config = dict(
    train_examples=48750,
    encoder_norm_position='pre',
    encoder_layer_scale_init=1.0,
    encoder_inner_norm=False,
    init='torch_default',
    shampoo_beta=0.999,
    precondition_frequency=25,
    max_precond_dim=1024,
    one_sided=True,
    grad_clip=1.0,
    batch_size=128,
)
Rows from block 0 of the decoder, named by matrix and row number. Rows with one number belong to one neuron. Each number is 50 + 15 x the weight over its row's rms, rounded and kept within 0 to 99. All counts start at 0. After the name is the row's rms in percent of the matrix's.
# fc1: MLP up (decoder.0.mlp.fc1.weight, 512x256), inputs 0-127
# fc2: MLP down (decoder.0.mlp.fc2.weight, 256x512, transposed), outputs 0-127
fc1.470 108:71 48 26 51 56 35 35 38 64 67 36 33 60 55 50 29 44 59 56 62 34 63 40 45 83 46 41 52 46 55 61 34 39 38 38 61 62 38 50 32 54 66 71 54 51 10 64 69 82 52 56 57 75 41 65 54 79 51 99 44 59 79 62 62 47 65 61 54 56 60 44 53 55 66 32 52 40 35 34 56 74 83 66 73 52 29 52 22 56 60 49 36 52 05 46 32 33 27 35 54 40 45 57 36 42 55 76 55 71 58 52 60 75 54 56 30 37 66 40 48 44 59 26 55 65 42 74 39
fc2.470 106:44 58 58 44 63 44 43 49 40 37 82 43 40 50 38 53 75 42 57 52 82 39 41 58 20 66 36 48 71 31 38 64 58 56 34 58 66 63 71 74 57 49 53 38 36 53 61 48 26 25 44 54 57 56 64 66 54 68 32 54 56 36 40 42 54 45 65 43 38 51 70 43 49 30 43 00 54 74 32 56 24 46 47 39 27 63 59 68 52 41 65 76 27 52 36 56 54 51 45 45 62 61 41 44 51 28 35 34 52 47 49 45 37 36 48 72 70 62 24 66 45 41 58 62 51 53 36 37
fc1.471 093:64 41 13 51 46 32 36 47 48 37 35 46 70 57 59 34 62 43 28 69 44 44 56 21 41 50 36 41 64 52 51 26 55 45 52 37 56 58 46 83 41 53 86 45 49 56 45 49 72 45 43 53 42 24 41 52 45 49 50 40 52 33 37 45 99 87 40 77 55 51 56 38 52 53 69 23 41 36 56 48 60 66 52 59 32 43 46 32 54 48 42 67 38 45 28 36 35 82 27 49 34 58 30 78 36 67 67 80 47 37 37 65 35 32 57 38 62 59 52 56 37 66 50 18 28 34 58 58
fc2.471 086:91 27 55 43 69 36 70 47 49 59 66 32 43 44 65 41 68 65 72 17 29 44 42 64 42 26 53 71 57 54 80 69 48 47 16 38 43 43 58 48 36 39 25 57 54 62 60 38 49 32 54 63 21 49 62 49 31 54 56 42 47 43 77 74 62 69 56 47 42 68 51 44 42 68 29 50 75 46 65 33 35 34 70 58 32 65 60 85 37 86 35 34 60 49 46 77 72 44 40 25 67 45 40 15 30 47 23 21 44 49 43 36 61 64 36 25 65 43 26 37 58 31 37 60 30 33 63 52
fc1.472 102:60 59 64 59 43 62 57 61 62 45 45 33 43 55 49 60 54 51 56 60 65 53 69 57 57 39 58 62 36 34 70 49 25 54 27 74 35 64 55 59 45 38 51 78 51 46 66 43 24 69 36 77 52 94 79 75 69 52 56 32 60 59 41 55 28 51 41 46 70 47 44 52 47 66 63 42 58 66 49 66 52 54 18 35 72 49 20 45 53 56 65 48 57 33 46 25 27 39 63 45 86 35 29 60 66 49 44 68 41 64 58 45 29 19 86 67 54 40 63 41 64 48 72 44 48 58 18 47
fc2.472 086:58 48 36 35 66 81 34 61 28 46 47 57 31 26 42 54 35 51 71 37 52 66 65 80 55 48 76 59 60 72 36 33 45 66 45 45 53 61 39 32 50 54 54 35 40 42 42 39 58 47 43 50 30 30 61 46 35 18 46 50 31 31 39 34 36 65 70 09 27 60 59 72 56 36 21 46 59 62 65 60 45 27 47 57 44 31 50 65 45 41 72 59 45 54 65 83 66 52 60 51 58 64 44 24 52 53 56 60 51 50 34 42 25 45 33 69 54 54 68 64 61 66 33 49 36 41 86 69
fc1.473 093:41 60 42 36 41 35 49 45 35 54 42 58 61 37 33 68 51 61 50 29 34 53 54 30 09 56 47 54 65 44 68 37 65 29 64 69 37 40 55 47 45 66 51 38 74 41 34 40 27 76 52 79 72 46 61 61 51 48 31 79 41 55 46 46 48 49 72 66 53 58 56 50 55 61 41 53 24 39 40 49 44 73 58 58 45 47 39 42 54 41 63 36 65 40 61 52 65 52 46 46 10 60 52 44 43 39 59 45 59 39 57 29 24 32 47 60 69 57 58 65 53 42 49 43 55 53 56 65
fc2.473 111:42 58 42 47 36 52 26 74 40 49 35 34 49 62 40 55 59 43 34 34 37 52 17 75 37 50 44 30 53 69 54 40 54 42 67 57 35 68 54 50 60 50 27 50 56 40 43 39 52 43 52 74 49 52 43 38 29 47 47 34 35 49 64 59 42 46 41 26 68 40 24 27 57 85 55 60 28 34 34 63 38 40 59 30 46 46 57 38 50 46 61 73 47 56 48 65 50 41 60 49 46 45 55 31 41 57 45 35 43 65 44 78 50 47 62 66 74 52 71 55 46 22 40 63 78 49 50 56
fc1.474 124:53 48 27 52 27 63 65 54 53 57 49 53 42 31 52 72 64 51 65 52 34 87 76 37 52 40 50 76 78 40 50 43 25 64 35 46 46 38 51 47 60 67 28 33 50 67 59 49 37 59 34 53 22 27 29 71 44 45 82 66 22 44 41 54 27 55 70 66 46 61 54 21 44 47 39 43 50 47 48 50 40 60 53 55 41 34 36 45 78 35 46 45 44 49 33 54 37 82 32 73 32 64 62 59 57 63 48 83 64 41 39 31 48 44 37 26 52 29 38 43 81 44 67 49 68 76 81 53
fc2.474 092:52 36 67 31 48 66 56 77 45 78 52 30 62 70 51 65 39 60 79 46 51 66 30 42 70 59 57 57 33 30 31 41 52 42 43 67 42 46 17 57 65 50 46 28 44 22 25 71 44 57 47 34 50 60 61 52 30 44 77 57 41 39 56 54 56 63 56 79 42 40 51 58 59 60 60 36 48 73 29 65 54 66 52 63 50 16 49 26 75 22 55 63 59 70 51 76 19 79 86 28 81 31 59 39 48 51 19 67 58 51 41 61 23 47 54 49 64 63 58 61 42 55 74 61 67 11 44 80
fc1.475 121:50 58 36 55 25 41 40 47 68 38 39 65 65 51 49 64 49 57 72 31 62 33 29 56 80 81 42 55 63 43 52 00 87 35 58 52 45 32 37 59 51 17 36 49 45 68 66 33 46 62 43 52 30 39 40 63 52 44 63 61 48 55 64 35 52 58 66 49 64 43 56 43 54 35 77 48 07 66 63 65 41 41 71 58 63 45 32 50 66 46 46 37 50 49 41 48 60 50 54 60 61 41 76 46 63 50 13 71 54 60 41 37 36 59 48 49 58 39 47 29 48 74 82 28 78 39 41 56
fc2.475 094:40 42 68 43 47 60 44 59 35 00 33 61 39 73 35 58 45 70 69 45 67 38 58 45 60 41 29 28 44 18 39 31 53 62 47 45 43 55 47 80 53 23 57 56 10 46 43 59 48 18 38 33 44 46 50 52 34 26 35 42 65 52 66 74 29 63 29 63 45 16 55 33 52 37 64 71 26 53 42 57 50 23 78 43 46 34 62 36 50 29 51 51 44 40 82 35 41 87 49 67 67 67 37 54 56 58 47 85 60 58 57 63 49 40 49 59 50 46 54 50 59 39 75 63 78 59 63 15
fc1.476 080:25 67 49 60 70 70 57 46 50 94 76 49 49 32 64 51 30 49 51 65 55 52 85 44 67 66 60 43 38 61 66 54 72 69 30 25 23 50 45 62 59 42 48 64 52 69 50 53 44 58 24 53 57 64 48 50 47 52 62 47 45 38 31 70 43 45 35 47 53 38 68 61 47 63 65 34 55 74 64 62 77 78 28 47 29 50 79 50 42 63 64 48 41 37 62 65 64 39 46 00 41 42 47 41 53 67 66 52 39 38 62 59 26 47 78 54 52 51 42 32 57 50 23 42 34 59 48 57
fc2.476 105:37 32 63 66 25 76 45 55 61 51 42 23 36 44 34 84 27 45 35 53 53 59 29 76 36 42 23 37 48 31 44 58 43 44 43 61 53 63 38 36 12 42 36 46 37 46 35 53 68 57 67 61 33 58 39 63 65 45 80 33 49 38 36 11 24 54 23 71 51 43 82 71 51 29 48 52 56 44 33 39 36 32 65 57 59 67 14 49 43 38 57 29 38 68 65 52 46 75 73 27 62 27 47 56 83 50 52 52 77 73 34 63 58 44 69 46 61 49 60 59 53 77 65 48 36 83 28 62
fc1.477 106:49 56 42 65 69 42 55 55 67 31 54 61 58 75 73 55 60 67 25 48 66 54 78 43 32 42 60 58 71 35 55 51 07 58 43 55 51 14 58 52 43 66 54 62 50 63 63 34 50 56 30 41 66 41 82 60 39 61 89 69 33 48 48 42 44 59 62 65 49 62 53 49 51 68 51 29 54 39 56 42 25 26 76 83 43 46 46 24 49 41 50 29 31 41 40 70 48 64 55 60 46 40 52 58 48 37 58 57 45 46 46 50 50 38 66 43 37 36 37 33 62 42 45 36 52 80 30 75
fc2.477 082:75 35 39 19 53 61 65 53 47 61 57 50 35 63 39 57 45 47 67 21 33 33 54 41 67 66 54 71 63 20 28 38 31 58 32 26 28 60 20 46 38 28 52 41 34 41 43 51 22 51 41 39 58 38 38 33 38 66 51 74 60 40 41 29 47 65 48 44 55 57 62 43 48 37 66 29 51 74 41 50 56 62 42 57 59 23 51 58 47 47 49 56 58 67 51 66 33 71 32 46 61 39 54 35 66 40 20 92 54 37 51 66 22 70 44 43 56 67 54 58 68 53 76 42 68 60 58 46
fc1.478 087:53 51 51 55 60 69 37 54 61 49 41 54 54 18 44 65 63 59 63 37 81 35 54 46 58 63 54 56 54 67 47 42 63 51 45 21 39 65 43 54 68 59 38 57 38 65 37 57 62 73 61 52 43 60 59 67 63 51 63 45 32 45 25 55 00 37 51 35 47 64 59 51 63 46 51 31 56 69 62 50 31 50 40 79 54 36 53 49 77 00 61 23 49 73 34 30 57 53 46 41 46 31 60 43 65 57 35 62 66 59 36 48 54 51 67 36 75 41 34 63 73 34 56 43 61 43 40 78
fc2.478 104:62 26 34 75 50 47 63 39 44 63 59 60 73 55 51 32 47 23 86 39 50 67 69 63 41 23 60 67 38 62 40 49 48 46 62 53 59 47 44 27 38 33 68 52 43 37 62 44 70 33 73 41 44 43 61 28 64 58 22 41 56 38 29 64 65 38 87 56 26 55 33 80 64 51 73 78 51 34 39 27 83 67 24 25 53 57 76 69 29 89 68 58 56 40 29 38 31 39 41 68 48 52 38 77 37 70 57 29 67 20 44 30 28 41 58 69 37 31 59 54 40 69 46 59 47 44 56 68
fc1.479 120:31 56 68 39 67 45 40 49 72 53 54 44 56 51 57 62 64 46 51 75 68 47 46 44 08 76 40 46 55 45 48 41 65 64 65 56 34 71 64 51 69 38 67 41 79 48 67 70 46 81 81 72 71 60 49 58 58 73 51 68 69 58 49 49 02 25 34 48 47 78 53 63 47 44 50 53 52 38 63 50 45 44 23 50 55 29 47 50 41 37 22 64 43 53 59 36 62 27 27 56 40 57 38 20 68 31 54 54 56 51 68 48 56 65 53 37 51 44 70 64 76 68 33 33 48 78 58 74
fc2.479 141:55 51 44 34 46 28 46 37 58 13 52 42 73 99 55 54 53 83 32 43 58 37 57 30 53 65 34 48 37 55 28 53 46 44 60 58 49 53 29 52 55 45 40 31 56 59 37 61 32 33 41 40 43 49 35 62 51 54 43 75 58 71 57 50 44 29 62 45 47 51 53 67 59 50 46 62 69 70 54 83 74 70 55 55 69 62 22 36 53 31 39 63 37 51 49 53 75 31 24 32 60 53 47 66 43 71 49 61 42 81 41 54 48 58 53 35 32 52 65 64 71 34 35 56 38 26 51 31
fc1.480 106:43 59 50 65 27 54 50 44 60 37 26 28 60 28 40 49 25 34 69 66 64 44 34 50 59 68 71 45 67 59 63 35 65 15 37 39 53 32 78 71 47 60 66 62 23 34 41 49 33 58 46 45 60 44 59 68 36 40 71 94 67 40 75 45 40 58 55 66 77 60 55 55 60 57 68 63 25 34 37 35 42 58 73 47 53 43 44 57 59 19 55 52 54 65 52 56 59 57 55 45 47 57 37 40 62 69 62 56 46 30 29 45 72 55 77 53 45 25 54 69 59 38 34 37 81 46 58 64
fc2.480 104:60 52 58 74 59 29 39 32 57 73 55 58 11 57 49 27 30 72 42 64 66 49 57 77 50 63 61 58 52 64 40 51 36 44 68 61 58 46 54 32 52 19 45 42 52 27 21 50 39 42 41 30 47 44 49 61 39 57 19 58 30 47 28 48 78 57 51 05 52 36 61 63 66 40 04 51 49 19 43 49 59 26 49 68 39 43 55 24 41 65 66 45 19 38 59 71 64 53 46 32 73 30 40 53 25 85 43 87 49 36 39 25 29 51 26 38 54 43 16 40 81 48 48 61 69 52 62 50
fc1.481 100:64 52 41 57 26 45 36 42 71 36 63 41 65 59 45 72 43 54 35 69 74 54 57 68 49 40 54 72 44 44 66 24 63 47 18 29 35 34 41 28 59 45 51 47 68 63 40 53 59 69 40 69 43 41 67 15 46 43 72 78 31 57 37 37 56 64 61 40 63 43 33 40 52 42 54 52 42 43 57 55 61 34 42 56 67 36 55 40 35 05 38 53 45 29 38 22 49 56 72 66 42 69 59 46 41 67 55 55 55 87 48 54 35 53 46 60 61 59 63 27 48 27 59 41 45 73 68 51
fc2.481 099:44 70 46 28 50 54 26 51 39 63 56 83 51 69 43 24 59 56 58 56 31 51 28 32 22 48 43 44 43 16 57 62 60 47 23 73 59 45 73 58 70 68 34 43 39 20 59 65 53 20 47 53 29 62 62 35 55 62 53 53 54 24 51 53 35 33 49 44 48 51 36 58 70 33 75 61 85 57 17 43 54 43 37 56 57 40 52 46 37 77 78 81 64 51 42 31 36 70 41 74 49 60 52 39 25 51 51 31 57 18 59 43 74 56 40 37 43 39 66 41 37 43 55 41 41 44 38 43
fc1.482 094:41 41 17 43 27 24 29 33 50 44 30 38 85 56 39 49 22 62 60 44 48 47 68 38 63 69 47 34 57 43 48 52 58 48 33 46 45 47 55 51 65 41 56 63 37 46 68 54 56 67 21 32 55 26 44 39 36 22 44 58 28 51 28 45 74 98 68 78 55 43 65 56 58 18 46 70 26 29 45 57 54 69 75 46 42 67 73 62 47 31 39 60 52 38 45 49 34 39 49 56 71 62 75 48 71 69 42 65 44 46 28 42 31 51 69 54 30 29 60 56 41 53 25 41 55 59 76 90
fc2.482 085:57 48 48 25 46 59 77 38 46 48 56 61 15 46 65 68 64 35 64 50 29 39 30 37 48 17 37 65 46 35 66 58 39 46 58 37 43 29 69 54 43 61 36 25 65 28 48 30 66 43 75 61 44 77 46 52 69 73 53 60 56 57 58 46 44 43 49 19 68 54 37 58 56 69 48 37 43 67 66 13 40 43 38 38 69 35 56 49 24 63 40 39 74 45 44 42 44 61 54 61 56 43 55 46 15 53 52 52 55 65 65 41 99 62 57 29 55 51 56 44 34 51 60 35 37 38 31 31
fc1.483 113:41 35 57 48 23 41 42 62 50 47 54 62 41 40 42 87 30 54 60 25 34 46 65 50 53 36 58 49 64 59 59 32 49 42 51 77 56 55 60 62 52 65 14 58 55 25 59 50 56 62 40 64 57 49 53 52 69 24 58 60 53 55 47 46 50 40 72 35 55 60 46 68 48 43 69 61 76 57 63 64 54 52 58 83 37 37 71 46 51 59 27 33 44 33 84 29 48 90 56 63 48 57 83 53 50 41 45 75 65 67 17 59 32 41 23 37 75 36 60 19 43 36 66 46 79 44 57 52
fc2.483 078:54 23 36 67 57 48 21 51 38 30 46 41 42 65 72 36 70 35 56 55 40 74 40 55 54 69 79 44 18 37 43 53 33 31 47 24 32 57 70 34 70 19 47 45 29 25 32 51 85 56 46 44 65 49 64 28 54 45 54 32 18 56 35 40 48 50 44 39 20 65 37 51 60 76 41 39 27 88 66 57 52 50 53 79 36 42 46 76 56 60 26 42 46 82 80 63 51 54 65 78 62 52 60 56 36 46 76 54 76 57 72 52 05 63 49 50 60 68 48 27 62 47 64 51 52 69 51 73
fc1.484 087:99 95 55 31 22 27 36 20 54 53 37 64 70 78 72 62 68 84 60 56 65 55 52 59 66 64 73 51 54 40 51 51 57 36 59 46 54 67 32 63 59 44 39 57 31 65 66 48 40 49 53 32 45 45 46 55 41 38 20 28 53 40 55 51 31 97 76 96 60 47 35 13 25 06 17 22 20 23 48 45 58 36 33 63 48 55 55 40 60 38 74 51 26 56 51 44 49 37 57 40 42 39 32 61 30 65 57 48 51 57 53 63 38 39 51 49 60 37 41 60 51 55 74 35 37 34 48 49
fc2.484 106:18 40 43 68 47 54 53 51 36 35 38 59 57 68 58 51 61 42 65 59 36 46 56 35 54 29 60 57 50 25 42 31 43 49 66 38 49 44 42 30 69 61 37 29 55 39 63 50 56 47 62 39 69 61 55 52 61 60 40 62 41 47 33 82 02 42 71 60 64 71 52 47 59 59 37 43 42 42 39 72 71 62 42 32 42 31 49 42 85 43 42 63 71 39 76 41 46 37 36 66 65 37 56 43 27 82 59 45 43 58 57 31 79 70 18 43 10 40 67 49 44 42 31 74 61 54 57 34
fc1.485 118:67 54 50 69 52 34 38 57 51 18 65 45 79 58 41 52 48 65 24 66 55 81 57 67 38 83 41 56 65 54 62 53 61 47 37 24 68 55 47 56 67 65 36 64 54 51 40 78 72 39 45 41 64 43 41 35 42 49 67 70 40 51 61 46 20 42 54 59 40 63 45 47 40 58 49 78 62 76 39 52 59 31 77 67 57 42 36 60 54 59 62 34 54 56 67 26 47 56 84 62 74 45 22 42 17 67 60 46 54 45 69 46 41 53 46 51 48 64 66 60 41 33 37 39 39 65 60 58
fc2.485 104:76 46 29 72 48 40 55 13 40 40 51 69 70 29 41 52 28 32 54 60 13 68 52 49 34 66 64 46 44 52 43 75 49 65 58 33 43 49 43 55 77 36 33 50 52 30 35 45 67 41 48 46 51 43 54 42 40 76 38 69 45 54 59 41 54 35 45 64 53 30 35 79 53 43 43 62 23 58 23 54 58 74 73 42 86 36 55 60 48 82 32 15 24 58 43 56 36 52 52 62 57 55 26 13 73 43 52 64 79 63 26 39 54 62 03 62 48 45 70 42 42 61 57 61 33 39 46 69
fc1.486 128:65 66 75 71 39 65 53 28 58 56 70 49 40 34 29 89 31 47 38 63 34 24 50 41 66 72 61 52 31 58 77 22 63 50 35 66 64 64 58 42 53 54 64 44 37 62 42 41 42 59 40 40 62 68 60 80 51 67 45 53 61 80 50 47 27 39 34 53 57 37 43 36 60 31 47 59 73 53 41 30 48 41 56 44 36 28 43 43 78 48 35 42 51 56 68 46 62 41 56 40 41 54 53 37 73 68 30 26 33 62 55 27 25 52 66 41 64 68 40 55 59 43 78 38 91 52 55 40
fc2.486 164:65 48 41 59 46 63 63 62 52 45 55 55 51 57 64 66 37 43 28 37 17 44 51 19 54 53 72 67 29 36 43 55 22 57 28 47 43 38 32 46 65 57 41 53 36 46 41 71 50 64 47 59 46 60 60 25 43 70 34 46 61 54 63 41 66 48 58 53 70 23 39 45 44 59 48 54 70 39 56 39 42 73 51 30 37 20 59 26 74 31 59 36 57 70 75 65 76 49 62 78 69 35 41 57 51 47 80 66 51 43 54 62 59 44 46 42 53 41 72 10 43 49 43 47 32 41 61 61
fc1.487 081:57 13 00 04 10 03 28 27 47 53 62 29 41 75 62 74 50 74 49 60 42 28 44 66 64 60 38 46 49 31 57 66 61 40 49 60 59 48 45 73 52 41 30 47 42 65 56 44 37 50 55 19 51 46 58 48 43 54 52 55 46 41 67 44 99 82 80 55 58 23 20 13 16 22 29 20 55 49 24 62 45 46 48 36 45 56 64 63 60 61 60 52 53 78 52 56 46 43 51 53 78 33 54 48 44 42 31 47 59 65 48 47 24 47 46 42 51 37 63 59 42 53 37 43 57 37 41 75
fc2.487 096:99 91 77 50 61 68 38 54 60 43 48 81 83 33 51 65 42 35 62 48 65 52 32 50 48 50 62 62 55 80 72 51 55 53 74 55 59 67 74 49 57 56 41 31 28 57 61 67 65 55 41 32 35 51 38 68 42 47 80 45 67 51 56 76 74 99 62 74 27 53 58 39 42 55 54 45 62 57 68 44 58 52 46 59 58 46 51 53 43 47 24 62 55 38 54 66 52 44 54 42 38 82 69 43 75 35 42 63 43 45 68 46 99 50 51 49 68 71 53 54 41 36 41 52 57 56 60 42
fc1.488 117:39 49 48 63 76 49 35 60 55 51 26 48 34 81 40 37 37 53 33 58 70 74 19 40 65 60 50 59 61 31 49 41 54 25 40 70 43 41 60 64 40 65 63 50 72 33 68 58 64 74 75 34 43 68 38 62 66 43 55 55 79 76 55 55 27 36 35 57 37 55 56 57 45 41 20 70 76 37 35 51 50 55 77 49 47 27 38 13 62 58 64 51 18 48 76 35 36 45 46 65 22 47 51 61 45 60 51 80 46 43 24 51 52 56 31 34 47 53 74 55 42 70 26 36 67 40 31 43
fc2.488 125:39 50 38 70 76 59 48 80 35 80 32 55 54 55 39 38 39 70 56 69 66 56 33 67 63 81 57 63 53 34 36 43 40 64 45 60 41 53 52 59 54 29 56 44 47 62 44 71 52 25 57 40 47 38 31 58 56 69 22 11 55 69 26 28 59 52 68 22 53 65 51 58 60 36 37 35 43 60 43 49 37 55 64 44 56 19 56 72 65 62 54 38 52 62 33 24 67 66 53 65 19 33 59 48 43 60 66 48 50 44 38 37 64 52 42 60 57 72 59 59 55 64 53 55 59 42 53 92
fc1.489 115:32 43 46 49 35 45 32 54 47 58 45 27 23 55 46 24 67 61 63 26 59 40 58 49 46 39 55 42 61 55 33 41 72 33 44 98 46 73 76 21 70 55 79 46 46 43 68 41 40 67 49 88 62 68 68 52 66 72 44 56 68 47 55 60 41 56 56 67 59 44 45 56 63 48 54 49 60 56 58 65 49 73 60 45 22 49 20 57 64 49 48 35 49 71 61 67 33 65 54 61 47 59 47 59 63 55 56 47 45 45 52 46 35 73 46 68 51 24 64 09 52 21 64 39 53 65 64 30
fc2.489 099:55 40 69 70 32 64 48 62 30 77 45 34 52 61 46 25 45 37 39 70 40 49 34 30 08 66 61 59 36 51 50 41 70 19 29 51 41 45 66 46 63 42 45 46 45 38 49 59 61 39 53 42 37 52 53 47 52 43 65 58 35 38 35 48 60 71 30 28 57 53 25 28 44 49 41 71 53 47 79 74 46 88 39 50 44 40 24 63 62 68 50 46 52 51 95 47 59 64 43 54 39 57 54 30 56 40 62 30 71 45 46 38 20 68 49 71 48 22 50 63 47 37 53 35 40 56 55 57
fc1.490 099:28 41 64 50 79 70 32 71 48 49 73 72 60 54 61 37 75 38 64 73 45 77 10 75 42 67 45 59 64 72 63 63 40 67 37 39 43 40 67 44 45 58 46 61 59 62 41 54 53 78 56 52 51 51 54 40 64 51 44 50 48 76 45 49 53 39 54 44 49 78 68 45 33 30 67 54 53 29 28 49 82 71 41 56 29 60 33 50 47 42 48 73 25 34 63 26 40 72 42 80 27 60 31 30 58 55 29 44 51 47 67 48 64 39 47 62 98 43 55 63 36 21 34 55 51 53 61 18
fc2.490 097:87 11 50 61 15 53 34 59 61 45 40 40 54 29 46 48 49 62 67 27 69 46 55 75 43 60 33 96 45 32 65 61 47 46 31 64 34 43 70 51 54 39 60 65 60 47 49 46 45 61 45 61 43 54 54 38 47 47 43 26 47 43 36 38 32 29 69 53 22 34 65 38 77 64 54 41 41 62 69 50 66 72 35 45 37 48 69 23 54 74 35 66 38 65 65 73 62 59 58 36 59 37 65 52 53 62 72 51 45 37 46 60 32 73 64 51 44 54 46 62 49 20 58 58 36 18 27 40
fc1.491 090:19 54 57 52 50 52 69 53 63 61 46 57 72 54 38 74 36 54 72 49 31 38 26 60 40 42 52 58 46 48 51 33 45 72 47 43 52 66 59 72 52 21 51 94 53 51 83 62 31 42 43 41 45 53 54 32 75 72 32 63 72 80 59 54 32 18 17 61 38 54 37 57 47 38 43 39 35 43 77 54 60 50 51 58 77 47 44 63 61 53 61 57 54 55 53 56 22 38 27 22 69 42 43 46 46 34 44 70 42 45 46 69 48 51 48 63 60 22 62 62 35 26 66 64 56 11 23 30
fc2.491 100:19 62 58 20 42 28 32 68 51 46 44 49 24 68 67 50 88 61 55 58 57 46 36 60 38 58 78 59 42 59 46 52 55 50 39 48 46 48 50 45 34 74 20 50 65 33 30 29 63 49 46 54 43 64 42 39 43 34 63 35 65 49 42 45 50 33 43 34 28 58 48 65 44 44 36 77 33 23 47 44 68 58 36 59 58 64 67 44 35 47 46 34 36 59 48 55 59 42 63 42 42 81 56 44 46 48 43 51 56 55 57 50 28 51 69 59 06 87 34 36 65 72 71 58 59 57 63 58
fc1.492 099:12 40 43 31 54 31 40 80 65 45 49 63 61 43 53 66 81 58 59 57 61 63 29 79 38 68 44 51 57 52 50 37 36 50 23 54 28 76 30 34 47 54 67 48 61 62 50 63 49 76 44 57 54 74 38 10 58 55 76 56 40 70 30 27 41 47 46 46 30 54 81 46 43 27 42 53 70 54 29 57 51 68 48 50 39 40 35 50 53 57 46 55 60 47 47 28 35 54 53 49 69 39 43 53 30 78 32 32 51 55 34 39 39 41 53 46 57 27 51 35 66 22 59 41 52 47 37 39
fc2.492 111:55 35 50 95 45 56 45 14 55 42 58 43 61 56 37 25 54 45 41 60 67 35 53 49 94 64 86 52 81 39 37 93 56 61 90 27 46 27 41 48 73 36 55 35 32 35 69 39 71 41 71 52 51 55 76 33 23 30 71 45 32 49 53 47 83 47 51 49 46 39 36 64 55 68 30 76 48 57 59 65 71 64 48 35 58 57 60 35 64 57 30 26 40 39 41 63 53 57 51 50 66 58 61 31 54 50 61 48 39 45 83 60 57 61 55 66 61 44 56 47 48 54 51 45 64 50 34 51
fc1.493 077:74 64 49 35 45 30 29 23 56 47 20 46 35 35 53 60 35 52 61 53 61 28 52 56 38 66 45 48 58 48 41 14 71 36 80 48 43 45 67 42 38 59 58 42 49 32 78 29 53 53 43 51 66 35 53 33 67 42 58 36 47 60 52 57 92 99 80 76 74 85 69 44 62 48 73 58 75 35 48 63 81 41 31 70 41 57 47 42 42 39 33 38 57 32 45 61 67 56 60 49 34 37 37 53 58 70 53 55 47 46 67 71 24 57 27 44 41 64 59 39 34 35 59 45 55 31 53 37
fc2.493 097:00 00 37 53 85 69 38 76 63 59 47 45 36 56 69 21 53 31 30 57 27 48 39 31 33 40 51 60 66 72 55 70 46 65 25 36 66 52 49 62 60 34 51 50 43 34 46 71 40 51 26 38 45 43 52 46 46 43 40 64 46 39 61 44 72 42 55 13 56 66 56 58 68 77 42 42 59 77 44 19 00 15 49 45 57 50 38 57 59 63 57 56 68 65 47 49 11 83 60 47 72 67 66 43 53 51 21 32 48 56 69 50 50 51 42 40 52 44 39 36 54 55 45 37 42 55 50 65
fc1.494 098:44 53 28 60 37 47 59 68 80 39 48 44 41 62 30 62 61 64 28 66 42 42 78 60 51 51 18 74 62 59 56 43 49 50 20 36 61 47 56 60 64 65 55 72 59 56 40 37 60 54 32 61 32 52 69 61 64 24 66 49 38 77 35 32 63 69 79 49 58 50 61 65 49 22 53 29 58 53 52 54 31 28 49 54 28 69 52 33 66 40 77 48 40 48 35 41 44 78 60 52 51 34 21 41 50 73 54 66 47 26 18 58 35 41 50 49 31 69 63 05 46 29 78 42 40 43 95 51
fc2.494 091:64 50 39 27 54 59 61 57 45 80 59 72 43 68 54 23 54 37 54 45 52 50 59 38 42 40 43 51 54 41 46 55 27 40 42 58 60 36 46 48 49 32 48 59 61 53 67 54 47 44 56 47 30 75 52 18 27 68 63 42 55 49 52 73 36 27 28 44 44 25 47 48 37 68 56 54 67 59 65 26 56 45 64 51 45 35 25 70 48 88 61 29 51 61 47 49 44 55 28 60 60 38 78 34 43 41 35 07 50 46 26 27 75 40 23 55 33 43 45 52 72 57 52 40 68 46 53 49
fc1.495 103:40 51 48 51 32 38 57 51 59 46 29 55 51 41 54 54 81 37 75 69 68 70 45 70 53 48 42 61 40 50 47 51 50 57 66 63 45 36 34 90 78 57 49 47 41 56 40 50 65 66 45 40 37 76 50 55 69 65 52 69 45 63 59 69 62 55 57 56 35 34 64 39 47 46 26 31 43 55 59 61 45 78 64 26 66 61 49 63 54 53 55 40 62 57 65 64 51 62 64 49 62 42 60 47 64 56 46 51 50 48 16 60 24 42 50 41 59 37 34 26 20 31 46 70 96 57 08 81
fc2.495 107:30 69 35 36 65 00 58 39 44 43 31 33 34 33 38 32 62 51 69 26 41 62 52 22 55 51 46 54 38 58 49 61 61 46 63 47 71 52 58 57 61 57 35 78 42 28 48 45 57 54 51 31 67 41 53 51 79 65 73 51 28 37 31 65 41 27 44 53 43 56 48 46 58 47 31 55 44 87 56 58 38 68 63 40 61 38 61 52 58 36 77 24 32 57 58 38 52 33 70 67 47 34 46 54 46 62 40 59 32 48 34 66 27 79 49 37 61 34 55 46 46 41 25 59 64 50 37 63
fc1.496 090:33 65 61 64 74 67 57 71 57 66 44 56 52 67 53 57 31 61 77 72 66 36 44 27 43 44 62 52 68 40 56 53 65 44 53 54 56 55 70 54 48 52 88 37 53 51 83 52 55 17 39 54 43 67 42 62 50 57 34 58 70 62 19 45 02 29 24 57 62 37 53 60 47 45 51 52 50 55 62 32 65 37 33 37 48 42 77 29 60 59 59 58 52 56 61 43 37 46 38 46 50 33 68 44 56 36 54 34 61 42 79 46 49 50 51 41 55 38 46 82 61 45 26 38 44 79 63 33
fc2.496 095:51 34 68 39 33 27 46 41 40 49 16 59 78 55 42 49 50 40 32 32 35 57 54 45 32 77 33 35 54 38 25 37 71 51 58 63 57 48 26 43 38 65 50 44 54 32 41 61 28 33 74 60 38 31 66 59 36 54 55 52 54 58 78 47 39 53 63 20 67 55 19 43 62 42 57 68 47 58 42 74 45 67 76 50 89 32 66 60 63 10 39 87 40 48 47 59 72 49 57 49 47 80 59 55 38 60 47 71 58 63 53 47 58 71 41 45 49 46 44 38 62 59 58 68 62 52 69 45